Weights of a small image-text matching model: encoder arch efficientnet, fusion encoder layers 8.
Rows from block 2 of the image encoder, named by matrix and row number. Rows with one number belong to one channel. Each number is 50 + 15 x the weight over its row's rms, rounded and kept within 0 to 99. All counts start at 0. After the name is the row's rms in percent of the matrix's.
# convs0: expand pointwise conv (encoder.blocks.2.convs.0.weight, 160x40x1x1), inputs 0-39
# convs1: depthwise 3x3 conv (encoder.blocks.2.convs.1.weight, 160x1x3x3, trained with AdamW), a 3x3 kernel
# convs2: project pointwise conv (encoder.blocks.2.convs.2.weight, 40x160x1x1, transposed), outputs 0-39
convs0.51 069:23 42 35 64 28 58 53 64 37 67 52 43 42 73 17 24 30 58 59 69 66 61 53 59 37 31 37 58 59 61 51 53 46 47 76 35 41 56 24 60
convs1.51 056:41 37 20 54 47 28 66 44 41
convs2.51 066:65 46 53 52 48 34 47 62 54 40 45 73 70 33 50 55 23 46 37 32 74 64 77 74 76 66 57 55 58 61 60 71 44 62 43 56 74 43 24 32
convs0.52 097:44 60 57 43 51 56 42 52 63 60 44 65 36 58 26 51 26 55 25 66 50 63 76 53 61 63 47 46 31 99 50 49 50 57 63 48 64 55 43 45
convs1.52 051:26 51 70 50 65 77 57 54 44
convs2.52 085:59 47 06 50 42 46 39 72 64 44 43 49 59 59 40 52 42 64 28 53 68 68 35 63 36 39 42 65 24 53 45 44 61 90 54 44 53 71 33 42
convs0.53 077:53 27 41 43 22 60 61 55 65 29 36 40 31 39 71 52 62 73 48 60 63 42 38 44 52 46 49 71 41 66 23 51 27 63 27 46 33 70 67 70
convs1.53 070:28 32 23 53 60 38 61 56 42
convs2.53 084:52 57 60 54 51 63 47 58 67 51 51 37 69 62 65 26 38 55 18 58 70 64 31 52 78 61 38 45 73 65 45 44 88 51 34 67 56 46 60 26
convs0.54 069:26 27 44 43 42 51 58 27 57 28 41 82 39 38 39 34 44 55 46 22 46 36 66 44 61 52 42 45 57 31 42 42 46 64 46 42 80 43 18 71
convs1.54 051:72 62 60 39 51 32 22 44 45
convs2.54 093:77 54 29 55 40 46 28 65 35 36 39 50 51 48 58 39 45 60 07 47 65 72 36 62 62 42 27 51 67 67 42 30 52 63 27 72 49 36 44 40
convs0.55 134:63 62 51 43 39 77 35 44 46 56 85 60 78 50 95 57 29 38 50 57 47 26 48 51 55 59 39 56 67 56 53 34 65 45 57 61 62 40 27 41
convs1.55 138:44 28 35 58 40 50 72 62 72
convs2.55 158:61 49 48 49 58 00 54 74 75 31 61 50 39 49 45 59 43 66 54 49 52 25 70 52 53 58 43 58 58 49 59 37 49 31 30 47 48 49 51 27
convs0.58 082:21 62 36 31 54 58 51 78 42 51 54 31 20 56 45 67 57 62 56 35 43 84 62 33 46 47 54 46 57 66 46 58 26 48 64 66 76 40 74 45
convs1.58 083:68 56 47 62 29 30 70 53 66
convs2.58 099:43 35 47 49 63 29 27 58 52 36 49 53 41 42 63 38 38 45 20 57 71 55 57 27 29 67 43 32 71 66 46 58 50 72 45 46 62 39 68 10
convs0.59 093:53 77 32 65 63 41 80 36 71 56 68 68 34 30 46 51 27 50 42 63 42 46 68 33 70 53 38 25 58 48 59 39 48 32 35 63 78 63 46 46
convs1.59 075:45 51 42 65 49 32 76 50 23
convs2.59 098:56 55 57 50 57 68 35 68 70 55 40 60 67 39 52 27 62 44 66 76 65 43 47 53 25 50 22 46 65 50 44 61 78 94 37 60 56 61 56 43
convs0.60 072:30 30 48 30 42 55 44 56 24 70 37 43 62 47 87 47 31 53 67 44 44 39 48 30 58 48 63 46 65 49 60 64 34 51 79 77 35 60 50 75
convs1.60 113:29 38 37 30 36 36 46 36 34
convs2.60 095:60 60 99 46 42 57 47 49 35 28 61 55 49 60 40 47 40 44 42 58 30 48 52 51 48 60 58 36 63 75 54 59 47 46 97 58 54 28 61 31
convs0.61 081:69 35 34 73 20 58 59 34 65 47 61 41 38 23 52 51 46 37 76 61 50 28 59 43 58 80 60 56 32 35 31 57 31 55 46 80 55 44 47 59
convs1.61 069:37 59 78 38 40 60 34 32 59
convs2.61 065:71 69 62 54 29 90 69 44 55 54 73 51 50 30 72 47 37 39 51 69 61 42 58 23 57 37 55 38 48 48 47 55 54 19 54 55 69 66 45 70
convs0.64 098:27 48 56 63 69 55 37 65 29 74 63 57 35 56 49 45 36 18 44 57 47 51 68 76 55 43 53 32 30 73 37 79 25 60 45 51 42 37 38 65
convs1.64 122:39 33 33 43 39 40 38 25 32
convs2.64 104:63 42 33 54 52 42 47 61 61 49 53 54 74 43 59 47 40 19 62 58 75 50 39 31 11 73 39 56 73 54 36 43 82 50 49 74 44 61 42 66
convs0.66 108:85 24 41 57 71 66 58 41 80 40 34 33 61 48 51 53 42 59 54 46 49 36 54 29 70 14 70 67 61 41 33 43 65 53 53 44 47 66 48 61
convs1.66 108:57 43 55 33 50 75 28 53 73
convs2.66 097:28 46 55 64 29 53 47 40 37 35 57 45 42 38 34 70 31 66 44 43 33 69 51 48 96 71 67 49 70 58 51 69 57 57 54 54 77 45 70 60
convs0.67 050:37 54 61 46 42 69 24 63 53 33 72 23 41 55 37 38 50 48 41 56 30 61 33 42 25 33 17 37 72 36 48 33 51 43 29 59 53 25 37 52
convs1.67 051:49 43 58 28 55 61 72 73 67
convs2.67 062:62 65 55 54 54 54 30 55 37 42 80 45 44 07 55 56 32 76 49 46 83 33 73 42 48 78 56 41 60 63 35 52 44 44 58 58 61 40 36 44
convs0.69 066:58 60 56 53 17 53 45 47 27 45 51 55 37 59 21 77 54 78 57 58 23 75 57 56 71 25 58 51 38 32 68 72 46 47 43 33 38 43 46 55
convs1.69 043:61 66 65 31 43 65 24 43 58
convs2.69 061:42 76 41 65 24 75 59 59 62 18 60 37 45 41 48 73 35 44 42 45 70 45 46 35 65 37 22 24 46 46 59 46 61 23 52 46 43 47 31 63
convs0.70 107:64 61 42 85 53 67 40 38 45 50 50 37 56 43 81 59 64 49 40 51 37 72 29 82 56 63 45 73 62 66 56 65 33 40 52 61 53 39 80 63
convs1.70 119:39 41 36 43 41 35 34 30 25
convs2.70 079:69 56 52 70 38 46 75 65 54 59 52 50 35 55 67 38 51 40 44 46 51 19 76 49 34 39 51 75 59 60 54 24 13 38 43 78 50 58 63 62
convs0.72 144:33 54 72 53 68 63 52 42 55 62 49 91 51 36 33 51 55 45 36 75 47 49 78 45 62 49 43 53 34 91 47 36 52 54 36 60 58 67 28 60
convs1.72 130:32 32 33 36 36 35 34 39 40
convs2.72 117:58 79 52 50 44 46 65 27 38 68 42 39 47 75 35 39 58 50 35 51 45 74 40 31 25 55 47 58 61 50 39 42 82 25 50 43 39 50 29 82
convs0.73 089:68 35 47 64 29 46 56 50 41 48 59 22 53 59 37 63 78 56 34 71 40 29 35 38 61 36 72 63 55 42 30 46 43 41 41 34 89 50 45 29
convs1.73 087:26 25 33 45 37 34 45 43 44
convs2.73 116:23 33 26 47 43 43 42 51 61 49 67 50 69 39 38 55 41 74 58 53 65 25 44 65 45 68 41 62 57 48 39 37 61 63 19 89 56 66 35 61
convs0.74 098:44 36 40 42 15 59 59 41 53 50 33 43 40 53 78 53 35 30 70 68 53 47 58 30 53 50 20 46 54 42 49 73 57 67 61 73 36 79 30 41
convs1.74 054:44 26 59 42 32 50 52 56 80
convs2.74 105:59 67 32 55 51 43 27 53 79 59 42 66 36 54 36 34 45 32 52 50 53 36 44 68 70 82 50 59 40 69 52 69 54 69 31 68 67 47 56 17
convs0.75 149:54 54 53 46 44 53 46 59 44 53 65 41 51 47 60 71 57 62 76 46 63 38 35 58 11 83 44 63 86 63 48 56 69 47 45 62 74 80 46 43
convs1.75 119:82 49 45 54 28 49 42 53 70
convs2.75 167:40 38 34 39 56 36 51 61 34 45 29 36 36 42 32 33 30 31 46 51 52 58 52 33 00 50 45 41 42 59 41 33 60 69 26 43 53 37 60 53
convs0.76 121:53 88 40 64 25 72 48 34 80 59 50 48 64 30 51 59 45 48 51 37 59 61 37 23 56 50 57 11 42 43 35 44 46 42 39 42 49 65 61 32
convs1.76 121:25 29 30 49 43 37 65 58 46
convs2.76 091:68 74 61 38 76 28 68 70 55 55 21 65 65 55 36 45 44 71 70 64 47 39 41 47 26 57 40 48 55 41 54 51 40 70 39 26 62 57 77 39
convs0.77 069:30 52 52 68 52 35 47 45 31 50 56 24 64 28 51 43 29 52 52 72 52 61 52 44 47 57 46 36 37 73 50 37 66 31 22 68 51 92 64 35
convs1.77 049:37 35 33 28 39 41 52 64 72
convs2.77 089:45 54 61 46 53 59 25 29 57 45 53 54 42 59 31 06 49 54 70 48 43 17 67 62 79 68 49 45 39 57 35 38 65 58 38 65 52 76 56 40
convs0.78 137:49 71 67 56 68 43 50 61 23 48 45 54 84 74 65 57 25 30 48 63 66 28 39 38 53 47 72 53 71 63 61 65 30 38 33 45 46 55 31 58
convs1.78 156:45 33 37 54 37 32 44 24 31
convs2.78 108:36 49 49 51 58 51 39 63 45 24 57 54 71 46 69 58 53 21 46 49 52 45 25 36 20 69 61 50 60 57 66 67 82 74 58 44 47 61 58 15
convs0.79 113:55 23 70 32 49 64 44 47 40 60 38 50 70 77 39 22 40 74 66 36 29 50 42 38 27 59 42 48 55 78 45 45 27 36 46 59 56 61 73 51
convs1.79 087:49 40 52 57 59 45 23 28 27
convs2.79 131:63 57 37 39 79 73 52 44 77 62 44 71 43 59 65 52 32 39 39 48 62 31 55 24 61 51 46 30 29 74 81 65 36 38 59 32 56 48 47 60
convs0.80 070:71 57 73 50 22 44 50 72 34 64 49 41 62 33 69 38 65 76 55 60 34 79 37 81 58 27 55 42 60 62 46 59 44 41 35 54 50 57 30 61
convs1.80 054:59 50 74 38 31 40 46 37 26
convs2.80 088:23 51 49 69 62 53 42 27 75 56 68 27 47 57 20 43 92 56 42 56 51 56 32 66 79 57 55 50 51 64 67 51 42 52 38 42 50 35 35 46
convs0.82 071:47 59 56 62 44 56 53 21 48 27 50 23 70 36 63 58 54 57 87 78 54 41 58 44 73 47 36 62 26 40 59 56 26 51 24 36 45 61 43 43
convs1.82 059:51 32 30 31 26 41 45 37 41
convs2.82 098:60 27 28 29 62 67 68 37 67 45 51 77 35 41 41 45 47 09 47 65 25 62 35 61 71 27 69 51 45 57 62 45 40 41 52 46 55 40 47 49
convs0.83 091:49 47 13 43 46 65 54 41 47 59 27 28 65 64 65 59 20 32 45 77 54 45 60 52 50 33 51 55 70 45 45 83 51 39 49 42 40 59 28 26
convs1.83 103:28 36 39 30 43 53 23 41 53
convs2.83 095:84 43 65 33 63 64 79 42 48 55 41 56 45 18 47 46 40 21 48 69 35 33 36 58 49 43 71 41 31 68 42 70 46 53 35 52 49 26 49 44
convs0.85 116:35 29 58 59 69 69 74 42 57 39 45 53 48 58 37 37 34 42 42 66 35 68 55 78 76 22 81 32 49 59 54 62 49 66 41 41 37 72 38 49
convs1.85 105:29 23 52 34 29 50 44 39 49
convs2.85 096:42 30 34 56 40 50 46 49 84 67 56 29 33 60 20 40 64 50 44 64 31 46 43 57 58 56 56 71 68 23 57 74 39 53 43 68 61 52 72 74
convs0.86 115:24 71 56 38 41 61 53 37 61 73 67 59 32 45 82 67 41 59 49 59 52 32 39 54 34 66 44 25 55 23 58 30 34 26 39 62 59 37 51 65
convs1.86 095:34 33 46 25 34 45 33 34 48
convs2.86 144:55 04 27 46 55 38 45 79 58 42 29 34 34 53 61 61 43 30 33 39 54 53 46 32 64 47 50 44 59 95 43 51 55 57 56 50 42 45 43 60
convs0.87 117:56 67 58 50 32 32 60 53 47 33 33 07 68 46 40 47 46 64 52 58 38 93 47 42 60 41 66 52 32 31 68 62 53 50 66 52 43 31 47 70
convs1.87 075:39 26 29 37 33 33 46 48 38
convs2.87 095:48 53 62 23 46 52 31 33 49 55 62 31 52 48 38 57 59 46 37 52 45 00 62 64 47 30 38 60 59 58 61 57 18 38 38 45 69 57 54 64
convs0.88 132:37 42 39 34 38 40 55 48 58 62 30 66 69 78 42 42 43 47 59 67 31 63 55 55 91 49 40 22 41 26 37 31 50 51 53 33 58 21 46 46
convs1.88 156:58 36 25 33 39 47 38 62 71
convs2.88 136:40 33 17 40 35 84 63 36 58 43 63 28 53 38 55 71 32 56 33 40 54 40 47 29 47 26 50 61 27 32 43 48 46 61 59 26 50 32 47 68
convs0.89 132:70 52 76 67 40 68 51 53 76 72 49 90 42 52 48 50 58 58 59 77 40 59 56 60 69 48 36 41 54 61 51 61 45 54 83 60 79 41 44 47
convs1.89 120:36 34 35 35 34 33 38 33 38
convs2.89 101:50 45 61 62 47 72 58 82 23 60 15 52 20 72 75 48 56 60 31 49 45 44 30 31 54 31 56 44 43 65 44 46 38 41 48 58 25 54 46 49
convs0.90 118:30 58 62 51 39 63 56 31 72 43 47 44 62 69 54 56 57 29 60 62 45 66 54 43 08 68 22 39 60 51 63 78 50 58 53 58 62 83 45 42
convs1.90 070:43 51 58 41 46 60 20 28 32
convs2.90 112:46 87 70 50 42 59 74 20 67 47 35 54 64 58 51 66 52 43 34 43 40 54 41 45 34 10 60 44 40 35 56 53 59 35 58 80 38 63 44 54
convs0.91 110:51 56 23 47 47 21 46 43 49 39 57 22 55 59 33 49 44 44 48 08 36 47 25 41 36 61 64 49 55 50 48 45 46 61 54 42 12 22 60 45
convs1.91 029:48 52 48 65 35 41 13 55 39
convs2.91 091:28 58 80 33 59 78 63 23 59 60 33 30 52 31 48 63 60 54 51 34 51 42 46 49 39 17 40 63 69 54 56 58 61 48 70 51 20 43 59 39
convs0.92 157:61 56 30 43 35 33 73 48 63 45 44 47 55 73 42 63 50 30 25 73 38 62 65 52 90 29 45 56 46 34 54 71 30 47 56 73 48 28 56 44
convs1.92 124:63 41 43 44 34 60 38 52 84
convs2.92 124:58 35 43 55 56 50 79 53 50 29 77 35 63 59 67 72 63 51 60 47 51 66 43 41 71 35 48 39 39 70 50 80 71 13 67 61 39 49 63 54
convs0.93 093:69 40 38 65 81 69 68 49 77 43 32 08 46 68 48 27 44 49 42 53 47 46 36 39 53 68 61 69 36 51 36 38 48 58 30 55 33 55 42 63
convs1.93 026:40 28 56 31 27 53 63 32 48
convs2.93 060:42 55 34 30 59 21 72 18 54 59 45 60 48 36 79 44 57 54 45 23 50 50 41 49 21 47 57 46 50 32 34 46 80 54 52 23 45 62 58 65
convs0.94 177:42 73 38 71 56 64 65 51 60 67 81 49 10 57 41 51 48 40 45 87 67 54 40 49 43 56 27 56 38 52 64 61 46 57 55 53 76 41 68 60
convs1.94 146:49 61 67 34 45 63 27 25 51
convs2.94 148:41 57 35 46 48 95 77 42 49 34 48 73 58 68 57 37 51 46 53 52 51 38 73 49 40 42 71 24 18 27 63 59 48 31 64 54 52 47 43 54
convs0.97 117:31 45 50 55 57 20 49 50 32 40 35 46 42 42 30 54 41 33 65 54 51 26 26 52 62 55 44 68 08 36 48 14 40 51 34 41 38 60 53 42
convs1.97 067:29 35 34 53 39 41 41 57 77
convs2.97 115:44 70 67 55 45 74 74 50 44 36 53 49 41 88 38 60 69 38 37 48 48 37 46 50 52 35 26 56 62 76 50 26 31 32 20 49 38 55 47 64
convs0.99 122:49 49 48 49 12 46 32 42 38 50 74 41 47 42 40 47 65 38 73 36 48 35 12 45 44 47 53 55 26 47 54 54 62 74 63 57 17 46 58 74
convs1.99 038:43 41 47 38 40 29 34 19 55
convs2.99 133:48 53 72 43 47 74 62 14 46 40 62 32 57 53 45 48 30 48 28 45 62 63 66 42 59 46 22 82 68 50 29 24 40 64 33 64 44 45 46 46
convs0.101 081:80 62 63 35 48 71 46 56 25 49 17 28 42 63 57 56 56 38 51 56 58 30 56 52 54 48 21 34 40 53 68 37 31 57 57 23 51 40 23 41
convs1.101 066:57 63 53 60 39 34 58 29 21
convs2.101 094:65 53 55 46 55 46 59 62 55 38 45 70 65 40 50 42 41 51 20 53 24 36 52 48 45 60 64 16 50 65 44 60 62 79 32 81 45 54 12 53
convs0.102 108:51 44 40 63 65 58 51 49 44 54 51 49 81 46 49 31 69 59 37 59 34 54 26 20 50 38 28 70 55 76 34 44 45 21 36 74 32 40 29 47
convs1.102 056:21 29 48 34 37 46 37 42 41
convs2.102 098:37 61 55 28 37 53 52 20 58 21 34 42 58 37 57 57 61 52 58 99 56 46 34 52 38 45 38 55 57 49 60 16 43 37 51 38 57 52 30 55
convs0.103 073:40 38 34 47 74 56 44 51 35 34 25 49 38 52 43 13 40 38 47 62 83 41 37 53 60 42 42 41 64 48 34 10 36 48 61 47 33 67 62 48
convs1.103 063:44 43 37 29 32 43 35 47 23
convs2.103 108:65 43 49 47 65 58 55 47 62 31 33 54 59 44 73 76 48 37 52 71 16 44 67 25 73 48 53 23 29 56 67 36 57 54 50 50 69 60 42 77
convs0.104 140:59 50 78 75 61 40 53 45 56 38 59 46 27 27 61 48 30 66 62 56 64 67 56 57 71 42 69 52 65 63 46 26 27 44 47 48 25 67 48 82
convs1.104 126:30 41 68 35 42 67 43 52 74
convs2.104 141:52 35 72 56 38 42 33 35 21 37 57 44 50 45 45 60 19 06 35 50 47 40 48 44 25 24 54 47 41 58 42 59 41 64 58 63 54 77 49 62
convs0.107 099:49 82 53 52 66 71 60 24 41 66 10 42 48 66 67 60 45 63 37 54 61 47 65 48 37 38 52 24 42 62 66 40 54 36 45 51 67 45 82 53
convs1.107 075:64 48 32 71 45 26 70 59 46
convs2.107 101:67 68 78 58 33 36 52 74 56 42 79 58 38 40 43 69 34 50 35 51 53 36 42 51 43 36 49 53 33 47 43 62 52 61 34 32 61 65 05 36
convs0.108 089:75 65 55 60 35 54 64 39 42 36 75 56 54 33 39 48 65 49 56 85 31 40 37 10 54 54 27 45 35 56 33 25 52 54 54 50 63 70 52 55
convs1.108 082:32 25 36 39 37 35 61 60 63
convs2.108 101:41 46 73 38 62 34 50 46 50 59 45 37 43 27 59 46 53 73 37 51 26 69 35 65 76 59 55 41 54 85 65 45 46 35 44 36 16 77 60 51
convs0.109 110:46 42 30 50 58 22 34 45 68 40 43 33 70 78 63 47 42 33 28 73 59 11 41 46 53 48 41 56 45 41 48 46 66 69 68 66 47 40 33 32
convs1.109 097:61 36 34 43 41 45 28 53 78
convs2.109 113:68 55 21 33 53 62 44 35 64 29 46 58 39 59 71 68 50 74 74 75 46 28 80 34 70 71 46 46 48 64 52 33 46 60 43 69 54 43 52 51
convs0.110 109:44 35 60 61 56 65 52 53 52 57 25 78 45 54 43 20 79 44 52 70 56 51 72 48 64 57 38 45 69 66 49 44 76 64 63 60 80 73 32 54
convs1.110 033:65 66 67 52 53 63 59 72 72
convs2.110 092:11 36 76 39 66 54 46 70 41 41 61 60 52 51 47 40 39 53 44 51 48 58 75 28 57 99 49 48 43 35 51 37 50 62 36 53 42 38 35 44
convs0.111 114:37 41 88 56 38 55 49 55 59 80 23 78 32 64 34 51 65 63 56 61 38 38 44 59 51 46 49 55 49 39 45 43 57 49 88 43 63 74 35 41
convs1.111 035:65 72 48 70 58 43 72 53 32
convs2.111 108:53 35 17 50 51 75 34 52 32 45 75 44 44 46 60 41 63 72 77 67 70 39 44 55 64 82 45 51 46 52 59 58 37 37 19 49 51 69 36 41
convs0.112 080:58 39 82 57 73 53 41 40 41 52 46 78 70 58 55 68 59 72 57 53 51 69 41 50 86 50 54 70 68 80 35 40 49 51 27 47 51 65 38 47
convs1.112 028:70 70 63 57 33 46 68 68 59
convs2.112 060:30 63 71 51 42 68 93 34 25 61 42 55 40 31 47 39 41 53 36 55 39 61 52 28 52 34 54 72 54 29 52 41 31 54 32 41 78 56 45 64
convs0.113 087:46 43 54 51 27 38 43 54 33 69 59 41 36 43 40 70 56 80 85 57 54 64 39 24 18 43 58 74 61 28 68 63 53 32 51 48 35 46 48 46
convs1.113 027:65 61 67 62 56 63 82 50 55
convs2.113 054:64 59 36 36 23 51 45 25 68 36 57 29 41 28 68 62 45 51 21 47 47 53 68 32 75 60 43 53 45 44 75 42 29 52 33 34 39 40 57 74
convs0.114 084:51 55 51 55 28 35 25 74 33 46 43 67 49 55 46 69 65 78 81 50 47 63 30 37 67 31 35 67 33 60 48 33 73 53 39 49 58 58 64 28
convs1.114 032:63 67 55 61 55 66 82 56 58
convs2.114 055:36 62 99 45 20 54 78 49 36 68 47 55 51 37 35 52 40 44 31 35 73 42 56 51 40 33 54 62 41 67 59 26 46 48 40 60 46 30 42 48
convs0.115 091:63 54 95 56 77 52 33 49 35 68 51 37 42 55 49 51 59 56 41 52 32 72 40 62 53 33 40 50 51 53 61 45 32 39 23 09 36 52 44 54
convs1.115 049:31 66 58 67 72 56 59 68 61
convs2.115 087:65 27 24 59 51 52 69 56 26 64 34 66 59 48 45 69 48 53 66 67 54 57 43 35 34 33 68 39 32 53 36 49 43 37 05 49 62 67 38 42
convs0.117 089:79 44 74 63 53 52 65 58 78 47 38 24 39 64 41 35 44 53 36 57 77 34 54 68 44 52 39 79 61 56 47 42 32 63 73 51 76 51 42 32
convs1.117 047:75 65 79 57 50 62 53 39 51
convs2.117 119:42 17 50 54 39 75 28 37 44 51 57 70 53 53 31 74 68 49 39 34 41 55 60 49 66 58 58 24 29 41 37 61 50 62 74 76 25 53 48 38
convs0.118 123:39 53 44 54 41 47 51 47 56 48 48 38 40 90 32 44 58 67 58 72 63 42 55 50 40 75 48 59 32 11 41 39 38 68 61 57 12 60 32 46
convs1.118 200:58 68 57 56 74 60 71 71 56
convs2.118 135:57 60 10 57 66 61 49 38 41 35 68 62 66 41 58 43 96 59 66 75 49 52 50 54 37 25 36 44 63 60 49 52 54 64 65 46 57 51 45 75
convs0.119 068:33 61 78 51 53 31 45 25 50 53 79 24 46 57 49 57 60 58 53 28 47 45 38 29 36 35 44 57 34 30 43 36 17 58 29 39 37 37 53 28
convs1.119 035:72 63 66 65 63 62 52 48 74
convs2.119 064:70 50 42 42 36 43 44 53 43 49 35 53 54 65 80 51 39 65 78 56 53 50 75 26 61 28 70 28 54 39 64 38 36 48 16 74 68 38 55 47
convs0.120 063:21 34 32 54 68 56 51 64 52 62 36 48 22 53 49 51 39 32 51 46 59 42 42 34 28 34 61 64 28 39 35 75 40 49 27 31 31 67 24 40
convs1.120 016:43 54 25 20 52 40 32 52 51
convs2.120 080:21 62 45 52 47 40 81 26 47 31 50 70 33 61 43 47 53 28 48 43 26 55 74 18 56 54 55 32 71 42 52 52 48 71 61 54 29 57 40 60
convs0.121 158:57 60 39 47 52 82 75 42 53 37 48 48 08 66 50 64 60 49 55 63 55 57 50 77 76 45 52 30 42 28 48 66 57 64 80 63 42 63 53 50
convs1.121 116:49 42 41 64 44 23 76 60 38
convs2.121 153:60 27 81 56 64 56 55 50 59 43 35 55 50 42 36 37 17 75 50 68 52 34 34 50 37 82 61 32 60 47 53 37 55 81 73 48 53 47 64 38
convs0.123 089:62 92 75 32 46 60 49 38 61 48 31 48 54 71 47 69 43 41 67 43 56 61 75 62 52 49 65 34 58 71 70 31 32 51 77 50 64 42 37 55
convs1.123 039:33 32 34 38 41 36 35 43 29
convs2.123 106:53 57 70 74 24 43 26 37 59 41 62 81 68 53 62 90 32 49 70 45 44 51 40 63 40 38 37 36 77 39 63 45 61 41 57 64 57 57 49 56
convs0.126 138:51 23 52 30 54 40 71 72 32 58 31 43 45 25 62 42 58 55 48 72 44 45 39 37 25 74 39 74 63 42 49 71 65 79 45 68 62 58 56 49
convs1.126 164:21 52 61 41 64 58 31 35 38
convs2.126 148:52 30 52 47 39 78 34 57 70 41 57 57 48 50 38 54 38 75 60 42 35 37 63 66 80 59 49 51 42 54 71 78 33 77 44 76 45 57 61 24
convs0.127 071:20 69 21 47 69 58 32 50 57 59 33 47 59 38 74 57 42 42 19 61 56 72 78 63 63 55 40 46 55 67 45 52 39 40 62 57 47 38 37 77
convs1.127 046:46 34 39 58 42 36 21 38 32
convs2.127 072:68 18 64 18 58 47 62 66 52 43 72 59 53 62 46 40 42 34 55 32 46 58 47 45 46 42 22 61 47 39 48 50 34 61 52 20 86 56 73 42
convs0.128 099:34 18 52 60 49 41 56 17 47 08 38 38 54 37 54 44 50 53 51 63 50 54 42 57 62 43 37 55 17 38 25 56 38 75 47 38 47 28 44 50
convs1.128 124:57 50 34 50 30 23 69 46 36
convs2.128 123:26 52 61 52 50 24 71 55 19 42 43 39 60 34 24 70 47 37 51 35 36 56 54 44 47 46 57 47 17 48 16 45 65 65 61 61 49 58 28 67
convs0.129 148:37 68 64 52 46 21 51 76 51 20 28 62 41 63 54 51 64 55 43 37 53 54 49 63 89 54 43 52 48 66 46 41 10 58 59 39 64 35 45 61
convs1.129 113:62 75 76 63 52 41 61 42 38
convs2.129 128:66 47 99 46 34 53 65 73 55 82 31 44 44 56 39 65 58 43 45 43 52 61 33 47 45 69 38 49 73 67 53 20 52 55 49 45 49 53 60 39
convs0.130 075:61 70 37 64 49 35 53 48 45 37 69 66 39 55 52 57 56 58 45 38 35 51 31 47 60 42 43 69 60 56 56 07 47 31 47 23 19 69 70 28
convs1.130 050:54 37 27 47 58 45 23 43 30
convs2.130 075:23 34 93 40 58 64 54 62 48 48 61 54 61 45 62 33 55 40 61 37 38 54 50 62 60 26 55 52 43 67 53 51 44 67 97 68 48 40 59 37
convs0.131 062:64 66 64 55 32 50 65 27 35 28 38 63 66 69 28 57 58 63 22 46 30 41 35 14 61 59 30 65 60 43 38 53 53 61 63 60 44 49 46 30
convs1.131 039:30 40 46 33 42 33 36 24 45
convs2.131 037:44 49 62 60 59 29 28 58 58 40 55 64 73 54 75 38 31 70 52 49 57 55 54 51 81 76 36 27 65 53 54 52 27 16 64 62 52 63 60 64
convs0.132 096:40 56 24 42 30 47 46 50 52 45 27 00 32 23 42 56 23 65 29 45 48 53 46 30 60 50 36 49 30 35 43 54 40 56 45 55 56 51 44 46
convs1.132 090:36 34 39 38 38 35 37 32 29
convs2.132 089:59 44 30 41 61 41 71 65 63 49 32 53 31 61 34 37 35 55 60 77 34 69 31 30 15 52 39 64 76 51 61 28 65 48 34 54 61 44 61 42
convs0.133 148:38 48 86 43 79 53 44 49 39 57 42 48 47 46 41 56 52 72 32 83 47 51 68 30 43 45 23 60 51 43 46 15 58 57 28 61 69 47 29 50
convs1.133 150:38 35 34 34 33 38 31 36 38
convs2.133 108:65 49 69 52 28 32 45 48 41 48 57 38 29 56 21 67 50 60 60 54 66 45 45 51 68 61 70 44 26 75 38 74 39 86 57 49 76 58 53 37
convs0.135 135:50 48 47 59 64 44 47 64 65 51 73 46 52 43 41 64 46 58 44 58 64 45 17 84 56 56 95 60 67 63 36 78 40 56 54 40 30 40 59 36
convs1.135 152:29 30 36 38 37 35 46 37 34
convs2.135 094:62 52 63 47 57 37 39 37 21 51 54 41 29 70 62 35 32 69 52 44 68 37 59 48 60 27 43 58 54 74 48 85 44 38 34 64 20 37 61 33
convs0.137 132:12 57 43 37 41 34 53 71 51 41 40 53 51 35 29 77 39 63 48 45 31 48 29 66 37 60 47 48 61 46 45 74 41 49 49 85 63 44 78 62
convs1.137 174:91 55 45 55 38 44 44 41 52
convs2.137 138:52 63 76 60 61 35 47 50 33 54 34 57 48 51 29 35 84 29 68 54 51 46 46 50 31 58 40 61 77 57 36 39 56 38 17 19 51 36 42 66
convs0.138 084:51 43 73 45 59 25 54 38 46 43 39 46 67 42 62 49 66 81 42 29 50 75 44 15 23 45 23 73 51 37 37 37 53 58 58 54 51 40 71 45
convs1.138 072:37 35 33 32 32 33 39 36 41
convs2.138 061:54 18 39 49 44 55 27 66 68 60 59 37 52 49 58 39 73 63 56 52 56 40 45 43 37 43 37 71 21 41 35 30 50 59 85 69 61 21 55 39
convs0.139 132:43 52 47 48 86 57 41 50 55 58 29 95 47 57 44 56 21 37 56 60 52 62 56 49 38 32 31 47 31 61 38 31 45 81 71 36 50 55 44 51
convs1.139 048:64 69 51 61 62 56 66 73 69
convs2.139 099:45 76 46 43 64 40 66 54 24 65 51 43 64 59 18 21 65 63 67 45 65 30 28 26 49 57 38 55 45 83 56 59 38 39 33 51 41 39 51 53
convs0.140 085:58 62 87 51 46 20 38 56 47 41 33 52 25 41 42 51 54 59 43 56 49 46 36 63 94 60 42 62 65 54 66 32 44 29 33 63 41 35 38 40
convs1.140 070:28 28 41 33 43 70 38 54 56
convs2.140 091:39 22 72 38 50 86 59 34 50 25 60 50 65 59 31 57 47 17 31 66 61 61 36 38 49 38 61 63 52 34 61 40 54 43 34 66 32 46 65 46